python train.py --model="multi-label image tagger" --beta1=0.95 --max_precond_dim=1536
Rows from block 2 of a small multi-label image tagger, named by matrix and row number. Rows with one number belong to one neuron. Each number is 50 + 12 x the weight over its row's rms, rounded and kept within 0 to 99. All counts start at 0. After the name is the row's rms in percent of the matrix's.
After each neuron's rows are labels from the 100 images, of 14976, where the neuron reaches its highest value: "strongest on" is what is common among them. Only what is clearly more common there than usual is listed. The data: drawn branching plants. In brackets: how many of the 100.
# fc1: MLP up (model.blocks.2.mlp.fc1.weight, 384x96), inputs 48-95
# fc2: MLP down (model.blocks.2.mlp.fc2.weight, 96x384, transposed), outputs 48-95

fc1.341 105:44 56 47 45 29 61 60 40 57 43 43 78 49 36 52 46 43 53 51 48 39 60 46 41 43 50 57 64 61 53 47 44 48 58 50 37 78 54 43 46 47 41 53 47 34 55 47 46
fc2.341 107:49 31 55 51 52 49 51 52 62 52 68 51 31 33 56 54 50 45 53 44 57 50 47 65 50 56 59 70 59 57 47 37 64 59 53 60 38 62 75 71 49 60 57 71 49 22 61 29
strongest on: thick trunk (62); night (51)

fc1.207 101:29 55 62 37 64 52 58 32 58 60 42 50 55 50 62 45 47 42 64 44 43 60 38 44 43 48 52 54 53 62 58 47 53 40 43 41 40 58 25 30 74 65 56 64 60 48 48 43
fc2.207 100:71 38 58 43 43 39 27 66 73 50 41 55 67 48 50 47 39 42 54 38 55 19 52 65 51 56 30 53 48 32 26 66 41 62 70 70 64 59 55 51 44 36 36 44 56 43 62 42
strongest on: spreading (35)

fc1.194 104:51 58 45 43 48 42 34 51 48 40 40 61 48 76 58 36 58 54 37 58 48 53 46 50 55 33 38 56 29 67 34 55 37 56 15 58 48 32 38 44 72 52 47 53 63 70 34 61
fc2.194 108:55 39 58 49 51 51 42 41 69 42 40 46 71 53 41 78 50 50 32 68 54 70 43 64 55 59 60 26 47 43 46 16 68 48 58 57 60 38 42 57 33 52 43 36 49 75 28 43
strongest on: drooping (47); autumn leaves (37)

fc1.372 116:42 39 39 59 40 27 38 66 69 50 62 57 61 62 46 38 62 54 47 35 51 21 37 69 67 41 53 45 58 63 54 64 49 38 38 69 56 59 35 35 82 40 49 32 33 52 66 57
fc2.372 108:45 35 37 58 39 67 38 37 37 48 32 35 48 33 62 35 37 42 62 61 62 64 56 45 78 65 53 62 45 50 46 58 32 59 70 39 51 55 41 29 65 55 24 45 42 36 66 39
strongest on: narrow (39)

fc1.354 094:34 46 58 73 59 53 49 17 79 39 69 40 38 44 59 42 58 48 59 49 36 42 60 51 47 47 63 66 55 61 65 41 43 47 56 47 45 44 47 35 26 47 52 57 52 35 66 50
fc2.354 096:71 61 46 43 54 54 40 65 49 46 35 66 63 34 39 37 73 57 41 60 34 65 51 36 23 57 63 67 45 45 46 50 67 35 37 41 59 59 55 36 60 61 62 39 66 59 45 44
strongest on: two-way forks (72); bare (61)

fc1.382 122:39 56 76 30 48 56 55 50 37 42 40 37 40 36 70 63 56 63 48 48 50 68 43 40 57 56 59 56 36 53 59 40 46 65 56 49 41 30 41 42 50 27 49 65 58 59 48 31
fc2.382 104:44 53 44 70 38 76 52 43 42 63 60 65 55 46 48 58 59 28 81 47 47 68 48 40 43 55 33 54 55 37 51 69 46 35 40 62 43 62 68 45 66 63 54 45 35 37 67 39
strongest on: night (87)

fc1.288 102:60 37 27 74 43 52 50 51 59 71 81 53 33 60 42 60 52 57 62 44 69 49 53 48 38 55 62 42 54 57 43 42 85 58 58 37 41 47 63 56 30 43 48 51 59 40 45 20
fc2.288 105:24 56 68 43 44 46 43 40 47 38 39 84 59 45 46 46 46 63 44 52 35 53 75 51 51 47 53 60 43 42 55 55 32 44 60 41 42 41 40 43 46 56 61 64 37 53 34 66
strongest on: night (86); bare (63)

fc1.171 095:65 42 40 47 59 62 78 59 57 30 59 62 58 61 52 46 52 47 49 68 75 47 44 37 51 51 44 46 43 53 33 52 46 51 66 55 46 39 52 54 58 45 60 58 47 43 42 35
fc2.171 087:34 59 71 30 39 50 34 59 56 42 40 46 53 56 44 45 62 61 46 61 36 79 39 62 38 40 47 70 28 55 54 53 60 47 33 33 31 60 49 46 42 62 31 46 65 60 68 53
strongest on: night (58); white flowers (36)

fc1.272 086:43 42 55 52 37 25 53 60 47 47 54 54 48 70 46 38 43 54 63 61 67 33 84 48 68 54 45 44 58 63 58 56 55 35 61 64 52 44 30 47 49 41 33 42 50 54 61 60
fc2.272 086:43 55 52 56 50 69 62 22 52 79 30 60 61 65 40 30 42 44 56 40 44 36 61 70 45 38 69 40 34 45 50 44 58 58 51 56 45 55 29 37 58 41 58 54 46 41 52 51
strongest on: leaning right (40)

fc1.41 094:46 45 41 55 72 29 47 50 50 72 45 70 56 65 43 43 61 65 68 34 45 72 94 49 53 34 62 35 37 48 50 33 51 27 60 44 50 36 50 42 35 49 46 35 39 62 47 59
fc2.41 090:55 55 43 38 49 57 68 33 51 67 63 29 46 73 39 56 58 67 27 56 57 32 42 32 43 24 63 41 52 51 48 47 52 51 69 45 31 59 30 52 41 57 48 52 72 40 36 65
strongest on: bare (61)

fc1.190 087:69 49 50 45 57 34 49 42 48 50 39 47 64 54 36 21 59 49 66 36 41 66 49 48 43 44 41 71 67 48 50 44 38 54 43 32 34 51 66 61 78 58 52 54 61 49 44 34
fc2.190 091:36 62 25 71 59 59 60 43 60 48 63 47 53 47 46 59 35 51 45 37 58 26 69 45 51 66 63 56 57 53 65 71 62 45 52 55 66 65 65 51 60 43 62 43 50 76 45 53
strongest on: pink blossoms (69)

fc1.169 134:50 60 52 35 63 56 41 50 46 51 67 52 62 37 68 35 46 41 50 49 43 53 43 43 29 49 48 72 54 41 42 56 42 29 59 31 55 42 31 61 27 35 30 50 51 69 33 39
fc2.169 127:34 66 55 57 43 41 35 53 49 50 51 70 48 54 60 25 45 47 43 42 75 47 50 73 33 58 19 30 47 48 69 69 48 52 57 58 50 44 52 50 61 61 51 49 47 64 57 33
strongest on: thick trunk (100)

fc1.244 095:29 57 67 60 36 54 43 50 49 56 44 67 75 29 42 44 31 41 43 59 58 23 33 60 48 63 39 61 58 30 33 68 56 56 64 60 30 59 49 30 64 60 42 46 54 28 31 26
fc2.244 088:63 47 63 29 63 54 38 43 66 49 47 42 27 65 67 49 62 53 62 58 57 73 46 55 49 37 47 34 43 60 55 53 43 37 48 41 70 68 42 52 49 46 63 38 70 69 24 56
strongest on: two-way forks (69); leaning left (42)

fc1.25 085:57 51 51 37 41 67 68 52 25 45 54 39 44 55 39 39 43 52 45 60 54 47 43 60 37 60 59 60 51 44 28 65 63 61 70 40 54 45 35 50 38 54 61 43 55 76 54 49
fc2.25 084:51 48 48 51 69 48 55 68 56 37 42 45 61 32 51 62 66 48 68 58 44 59 58 47 69 49 66 52 54 56 68 39 51 32 49 53 33 47 46 47 54 48 38 52 56 47 53 24
strongest on: wide (52); red berries (36)

fc1.57 092:73 33 57 45 57 44 55 57 58 40 51 45 41 61 53 51 62 68 55 50 56 58 46 67 38 52 56 57 72 59 78 49 52 43 48 59 68 45 52 22 30 42 47 56 56 51 45 50
fc2.57 089:45 50 46 63 39 73 54 36 46 68 62 45 68 33 48 38 49 39 60 67 26 45 41 56 70 51 47 43 50 48 26 55 40 41 52 45 65 35 55 66 42 73 35 39 66 61 73 35
strongest on: white flowers (64)

fc1.13 121:37 62 39 42 49 43 35 24 62 51 41 43 53 34 67 28 58 49 58 51 42 32 53 50 61 51 47 67 58 31 54 49 60 68 31 36 33 66 50 52 72 70 47 44 51 58 49 36
fc2.13 126:62 57 67 71 50 53 59 28 42 67 40 60 43 64 48 67 41 31 48 44 40 47 65 64 56 55 40 49 64 63 53 73 57 53 46 48 49 63 39 61 54 59 61 37 39 57 58 38
strongest on: red berries (71)

fc1.199 094:32 74 52 50 57 57 64 76 47 30 39 65 59 69 42 31 41 69 52 44 57 37 70 47 47 53 61 49 57 53 72 54 40 47 45 55 46 66 41 42 49 54 58 62 56 43 43 38
fc2.199 089:56 30 49 41 44 41 40 26 63 52 78 35 58 43 70 49 68 28 60 65 40 63 52 53 47 50 42 54 46 33 43 52 49 34 41 49 35 34 56 43 53 63 47 38 55 58 39 41
strongest on: two-way forks (70); narrow (44)

fc1.224 093:49 78 33 48 63 57 67 55 43 38 52 60 35 45 29 53 50 36 34 57 48 61 45 44 55 61 62 51 30 60 51 44 38 61 28 59 80 42 32 49 68 60 45 62 49 41 45 32
fc2.224 102:39 23 72 53 42 68 45 45 49 71 46 28 65 43 50 41 44 49 49 35 31 56 40 47 45 38 50 65 71 45 62 48 51 42 49 43 45 68 63 26 44 45 45 58 47 51 33 45
strongest on: pink blossoms (99); two-way forks (81); wide (40)

fc1.94 105:61 48 57 55 39 45 62 57 41 53 40 26 51 53 36 57 47 55 33 54 59 39 43 67 49 49 65 63 56 49 52 35 36 31 48 77 61 46 62 37 55 41 67 51 33 60 69 16
fc2.94 103:43 49 54 44 63 58 38 37 47 38 61 46 72 41 44 40 62 58 50 36 64 63 77 45 66 53 38 38 42 58 62 58 58 59 51 53 38 46 39 49 65 50 55 66 35 46 51 42
strongest on: night (61)

fc1.150 098:58 51 72 49 47 50 49 29 65 68 42 55 54 76 60 45 47 48 40 56 35 55 36 49 28 46 42 48 51 51 59 36 54 60 50 35 41 57 50 34 77 60 54 46 26 58 29 34
fc2.150 104:39 60 23 74 76 51 54 59 63 40 47 43 36 25 41 45 34 55 58 39 57 50 52 48 69 56 48 57 55 35 40 69 63 30 47 47 68 70 67 39 41 49 42 51 44 61 71 49
strongest on: red berries (49)

fc1.356 069:52 45 68 50 67 43 42 48 30 40 61 39 51 22 45 55 74 53 50 62 40 37 40 71 47 47 51 60 37 49 58 57 29 43 54 72 59 43 53 60 44 68 54 50 46 84 73 56
fc2.356 085:54 64 51 16 27 61 43 48 59 58 47 52 51 65 49 43 36 52 49 43 54 54 61 58 57 73 44 41 53 47 43 32 44 68 50 52 59 55 50 61 63 36 50 67 38 54 54 52
strongest on: red berries (42)

fc1.232 096:49 46 76 49 42 31 34 36 73 62 52 51 54 53 60 58 63 52 45 52 41 45 52 51 52 31 48 56 43 47 82 45 50 55 54 52 43 56 51 22 70 26 67 56 43 68 63 30
fc2.232 099:49 79 31 42 52 44 59 18 35 59 70 39 28 51 43 43 43 45 50 43 56 44 59 57 47 53 51 46 52 52 38 52 46 31 56 82 46 39 55 55 46 47 21 63 48 57 59 64
strongest on: narrow (40); bare (37)

fc1.34 114:44 39 53 51 44 51 35 45 56 56 50 23 52 55 44 39 53 62 67 34 49 67 47 48 40 56 46 53 61 39 43 41 42 48 54 94 68 60 68 47 38 40 63 40 46 51 50 74
fc2.34 115:78 40 62 58 48 60 44 62 59 30 58 50 22 49 47 49 23 47 48 57 50 48 39 67 42 61 29 47 43 56 36 62 37 63 31 39 39 41 42 49 23 60 62 56 67 44 54 57
strongest on: two-way forks (74); autumn leaves (57)

fc1.18 091:42 52 77 51 47 65 49 51 40 44 56 61 51 56 69 45 55 63 61 45 57 60 66 68 45 51 59 36 62 56 46 54 49 58 38 41 66 66 62 53 62 64 53 51 64 23 46 31
fc2.18 087:53 63 51 48 44 58 48 52 51 52 71 49 45 48 64 28 52 33 51 41 40 16 38 34 67 37 39 44 46 48 49 28 63 59 58 61 59 44 43 49 51 68 65 56 69 68 55 62
strongest on: three-way forks (90)

fc1.80 083:28 60 55 59 44 29 64 43 52 49 67 53 40 19 45 61 79 40 33 60 52 61 43 74 31 75 44 52 63 62 59 29 45 54 61 67 61 59 36 48 40 53 60 79 44 51 53 39
fc2.80 092:58 72 55 51 67 65 36 49 60 44 41 38 41 78 65 31 44 59 58 53 21 56 48 32 54 49 52 49 59 44 44 39 36 53 52 43 45 73 40 39 72 54 35 38 78 47 47 55
strongest on: two-way forks (72); leaning left (54)

fc1.261 117:71 42 50 70 45 39 46 55 40 40 42 34 55 55 59 58 60 46 18 64 62 44 41 54 47 48 52 41 57 29 38 37 72 36 67 29 46 34 43 57 42 68 45 58 46 54 29 45
fc2.261 112:35 50 41 47 47 53 51 64 59 58 53 60 50 54 40 50 68 49 72 45 32 45 99 56 54 76 51 51 37 61 64 42 27 66 48 71 42 68 57 67 50 48 49 32 67 42 47 45
strongest on: three-way forks (91); thick trunk (61)

fc1.178 087:55 44 51 38 35 60 42 32 71 27 59 41 57 42 45 34 65 41 34 67 55 53 51 56 32 60 65 54 60 51 42 40 47 35 42 55 49 30 67 49 42 54 60 20 46 37 35 66
fc2.178 086:52 57 41 50 44 47 64 57 31 79 51 44 76 51 48 36 24 56 50 41 59 36 76 45 23 33 51 29 48 52 58 70 54 61 52 58 75 54 43 48 38 51 49 68 44 66 44 49
strongest on: night (50); autumn leaves (47)

fc1.64 096:67 22 57 59 44 44 50 66 45 36 64 40 46 45 51 33 44 62 53 23 50 56 42 49 64 62 52 57 38 64 52 33 44 61 53 67 52 47 32 62 71 54 68 57 38 47 62 76
fc2.64 102:23 49 60 48 48 49 44 41 62 62 32 56 55 54 56 53 53 68 43 59 46 49 49 73 62 23 55 55 51 46 50 51 43 27 85 66 67 58 52 38 50 48 49 53 36 54 42 49
strongest on: thick trunk (72); narrow (54); bare (37)

fc1.120 096:51 35 33 58 59 52 55 45 33 69 58 64 38 20 66 49 51 40 67 45 54 54 54 42 49 58 67 58 58 35 39 55 32 61 48 62 22 38 33 35 66 37 46 52 51 75 50 53
fc2.120 093:53 42 59 57 70 30 27 64 43 40 49 40 44 59 69 59 44 45 38 33 50 41 55 43 53 46 38 30 49 56 56 53 52 42 49 46 66 85 72 66 41 57 43 24 49 34 54 36
strongest on: green leaves (39)

fc1.381 081:33 50 57 56 66 54 61 35 46 71 52 48 56 60 29 47 31 48 61 40 65 60 71 50 41 75 63 27 62 41 47 63 67 32 59 55 66 43 52 55 59 57 61 58 42 48 38 67
fc2.381 100:27 60 58 59 39 43 40 49 59 35 72 43 49 52 56 58 66 60 42 52 39 43 38 39 49 36 57 63 33 52 30 46 49 48 53 61 30 58 51 47 49 41 43 34 59 56 38 55
strongest on: wide (45)

fc1.248 105:58 35 60 26 55 32 47 50 62 77 53 49 39 53 58 44 50 33 43 52 47 70 62 38 39 51 43 48 44 42 60 62 48 78 46 45 38 51 56 48 42 56 73 45 62 32 57 52
fc2.248 095:57 48 35 63 47 68 62 59 24 40 61 43 52 24 72 71 49 64 52 27 34 25 43 51 56 54 69 52 54 61 59 42 52 47 59 59 72 44 52 34 58 37 36 44 35 51 52 43
strongest on: autumn leaves (60); night (43)

fc1.42 103:15 25 39 54 46 63 62 35 49 61 61 61 40 62 70 39 49 57 36 43 45 38 49 53 61 63 54 59 39 47 44 29 34 49 57 39 60 64 56 49 39 45 59 62 40 79 51 57
fc2.42 098:74 72 43 57 37 51 34 57 31 44 34 45 51 42 27 52 62 23 42 59 63 77 40 46 44 54 44 55 68 47 49 45 48 35 44 54 52 25 55 54 53 62 20 43 55 53 53 31
strongest on: white flowers (40)

fc1.268 084:44 60 53 58 61 31 38 40 59 46 41 39 70 58 41 59 56 54 54 44 51 45 65 59 25 56 75 46 23 47 66 50 59 58 51 34 50 51 51 56 53 27 72 76 44 36 53 45
fc2.268 091:46 56 64 53 49 51 47 62 67 62 36 57 36 43 40 34 30 51 41 65 48 50 59 40 28 37 44 45 57 55 14 28 46 36 60 67 63 63 52 48 53 39 48 53 44 54 50 39
strongest on: leaning right (51)

fc1.361 101:36 30 49 45 59 53 40 34 61 74 43 54 44 46 52 38 59 34 52 50 38 37 61 30 65 46 47 44 74 55 53 33 46 64 30 43 68 65 41 52 31 43 59 48 43 43 42 49
fc2.361 114:47 54 40 30 53 36 54 82 50 37 37 30 41 35 43 71 60 55 38 39 55 43 63 38 66 46 48 81 55 42 51 35 42 50 35 61 61 59 50 41 65 47 42 60 52 36 43 57
strongest on: autumn leaves (73)

fc1.38 079:39 40 67 52 30 64 45 27 66 55 52 49 38 51 44 36 54 16 63 54 45 28 44 57 34 53 53 62 58 50 29 62 51 33 48 57 45 50 60 37 52 29 62 69 42 51 27 70
fc2.38 085:53 51 37 49 39 42 79 65 44 52 49 47 33 50 42 41 34 60 25 41 56 44 32 33 42 53 44 33 44 52 52 61 51 51 59 79 61 53 46 64 60 49 41 21 60 49 47 42
strongest on: wide (61)

fc1.6 092:49 49 68 45 72 32 46 23 73 38 71 64 48 44 35 47 50 47 45 53 54 58 49 50 64 51 35 70 49 44 37 41 58 56 32 36 47 60 37 54 65 46 24 60 51 72 75 46
fc2.6 101:60 51 56 53 35 50 55 43 28 45 55 47 67 49 55 33 43 56 62 58 46 28 49 41 65 51 35 52 40 27 54 54 57 56 36 39 54 48 46 61 39 36 74 40 62 43 34 53
strongest on: green leaves (45); drooping (36)

fc1.273 091:42 46 36 69 37 47 39 28 49 35 62 24 28 54 47 47 56 75 50 50 51 66 65 40 55 58 68 53 25 56 75 45 40 34 24 62 60 44 38 46 34 41 59 68 47 35 53 55
fc2.273 109:55 49 79 34 72 44 72 51 78 59 40 74 50 42 37 40 47 48 66 40 60 46 40 57 36 52 36 50 62 54 33 56 58 66 67 50 39 57 40 58 38 37 57 58 73 75 55 60
strongest on: two-way forks (76); wide (44)

fc1.211 133:60 51 57 70 66 59 57 31 52 39 63 56 53 37 60 44 58 66 48 33 57 32 58 67 48 53 56 52 25 45 43 45 51 47 58 69 49 40 48 44 70 43 56 38 52 68 49 51
fc2.211 111:48 39 41 55 29 49 44 48 39 57 55 57 63 46 50 80 43 56 51 49 32 18 46 48 71 43 43 51 51 50 34 57 41 57 35 49 39 50 55 59 37 58 56 59 38 40 60 59
strongest on: three-way forks (88); spreading (35)

fc1.147 124:72 70 69 38 69 47 36 59 52 39 67 33 53 35 49 41 53 49 51 54 53 54 82 61 43 48 70 52 44 54 42 59 39 54 60 38 57 30 18 51 59 47 57 49 64 59 44 46
fc2.147 109:47 21 57 59 57 51 58 40 52 46 42 36 41 57 33 54 44 35 37 67 55 61 37 49 25 44 55 55 38 69 64 25 56 62 52 43 62 44 70 59 36 52 54 50 49 68 38 45
strongest on: drooping (38)

fc1.37 100:16 46 58 48 37 27 50 52 45 57 51 58 40 61 34 29 44 50 63 59 52 45 66 67 44 40 56 29 58 76 53 48 59 54 53 44 48 54 23 20 58 64 63 56 59 62 33 37
fc2.37 092:63 58 60 47 70 59 61 29 66 47 62 62 73 50 40 54 60 47 73 45 46 54 68 46 53 60 62 53 43 57 34 69 57 34 49 65 75 72 75 68 61 43 38 48 50 35 55 57
strongest on: spreading (44)

fc1.334 112:68 50 81 76 39 47 42 47 62 60 71 24 48 34 53 46 50 45 72 56 48 32 47 38 58 47 60 48 58 49 49 42 54 28 65 50 48 29 65 58 50 43 46 39 53 51 40 36
fc2.334 112:45 60 39 59 51 60 70 57 61 46 47 55 81 83 53 63 29 40 59 53 46 37 50 55 60 63 41 58 40 58 49 59 50 44 37 49 59 46 46 65 37 61 57 56 36 36 68 56
strongest on: three-way forks (96); thick trunk (71); spreading (44)

fc1.139 103:46 52 32 40 62 54 35 35 43 67 60 64 56 32 56 45 52 41 56 33 47 39 62 44 32 53 56 39 65 35 86 54 54 53 27 40 37 55 76 60 67 54 39 55 46 39 58 58
fc2.139 090:57 56 48 52 44 44 56 46 52 48 59 27 49 54 66 47 48 46 43 75 40 77 67 55 50 53 47 59 49 42 61 37 59 49 59 66 43 42 55 55 69 26 55 16 44 61 65 38
strongest on: autumn leaves (55); red berries (42)

fc1.7 087:48 66 63 47 34 56 32 66 56 17 33 61 38 34 35 51 37 26 66 45 52 61 46 56 50 54 43 57 31 54 54 59 48 67 43 69 57 47 60 34 43 62 58 48 43 53 48 55
fc2.7 111:40 28 35 47 60 52 70 50 48 31 51 43 70 81 47 46 53 51 43 76 64 56 63 53 48 36 88 31 53 53 45 37 45 45 45 60 46 61 53 64 77 43 52 62 54 53 47 75
strongest on: night (83)

fc1.61 080:37 51 30 48 40 60 32 73 56 49 44 26 35 49 49 58 71 57 47 53 71 61 45 40 38 40 61 47 51 43 15 46 42 58 34 75 49 45 60 61 50 42 48 44 33 67 55 53
fc2.61 085:69 65 73 49 53 51 28 50 36 46 57 49 56 54 43 53 23 55 33 38 52 43 57 53 46 59 57 45 51 65 76 49 40 32 51 59 60 64 68 46 30 41 38 55 41 34 50 51
strongest on: green leaves (36)

fc1.193 111:48 60 49 59 52 39 50 35 16 69 59 43 53 44 63 61 63 45 59 59 42 54 66 55 40 42 32 69 63 37 31 58 46 40 39 58 55 28 54 45 57 63 61 65 51 42 47 47
fc2.193 093:54 25 38 40 28 56 31 61 72 46 39 46 59 49 69 32 29 64 47 34 58 68 31 46 51 50 44 29 55 68 64 31 43 55 49 56 55 51 24 31 59 47 45 55 41 47 36 49
strongest on: green leaves (62); drooping (41)

fc1.2 100:45 44 44 45 62 48 32 46 46 67 29 43 62 84 63 64 62 63 54 34 57 51 72 58 49 30 57 43 33 58 46 45 28 43 53 62 35 41 59 54 47 44 48 32 39 38 56 69
fc2.2 098:31 50 65 35 64 49 69 54 48 43 64 49 42 52 37 43 39 50 40 37 51 37 56 53 57 60 41 36 45 45 24 57 32 51 56 59 40 79 25 57 52 60 57 44 53 54 65 56
strongest on: two-way forks (72); spreading (41); bare (38)

fc1.106 100:42 51 35 61 59 42 38 79 63 54 46 47 49 43 65 59 37 46 46 60 53 62 33 42 50 48 48 21 49 55 49 44 47 59 53 65 54 48 42 72 32 32 44 53 23 58 40 35
fc2.106 113:43 46 55 45 48 57 48 56 54 58 50 53 54 45 48 63 72 26 41 52 33 31 46 54 40 21 58 50 46 41 51 49 39 31 42 54 49 63 42 45 51 61 56 55 70 24 62 78
strongest on: bare (39)

fc1.375 110:60 62 82 46 42 36 32 51 62 50 46 25 55 65 40 48 51 40 29 44 45 38 67 47 61 57 62 41 53 42 39 52 60 27 61 60 40 46 49 47 14 39 44 40 69 70 20 60
fc2.375 106:38 45 35 72 62 50 72 56 32 65 62 34 55 57 39 59 53 43 65 49 61 31 61 60 39 49 52 18 35 43 48 57 52 44 60 51 55 26 51 66 58 62 70 38 49 51 52 61
strongest on: wide (43)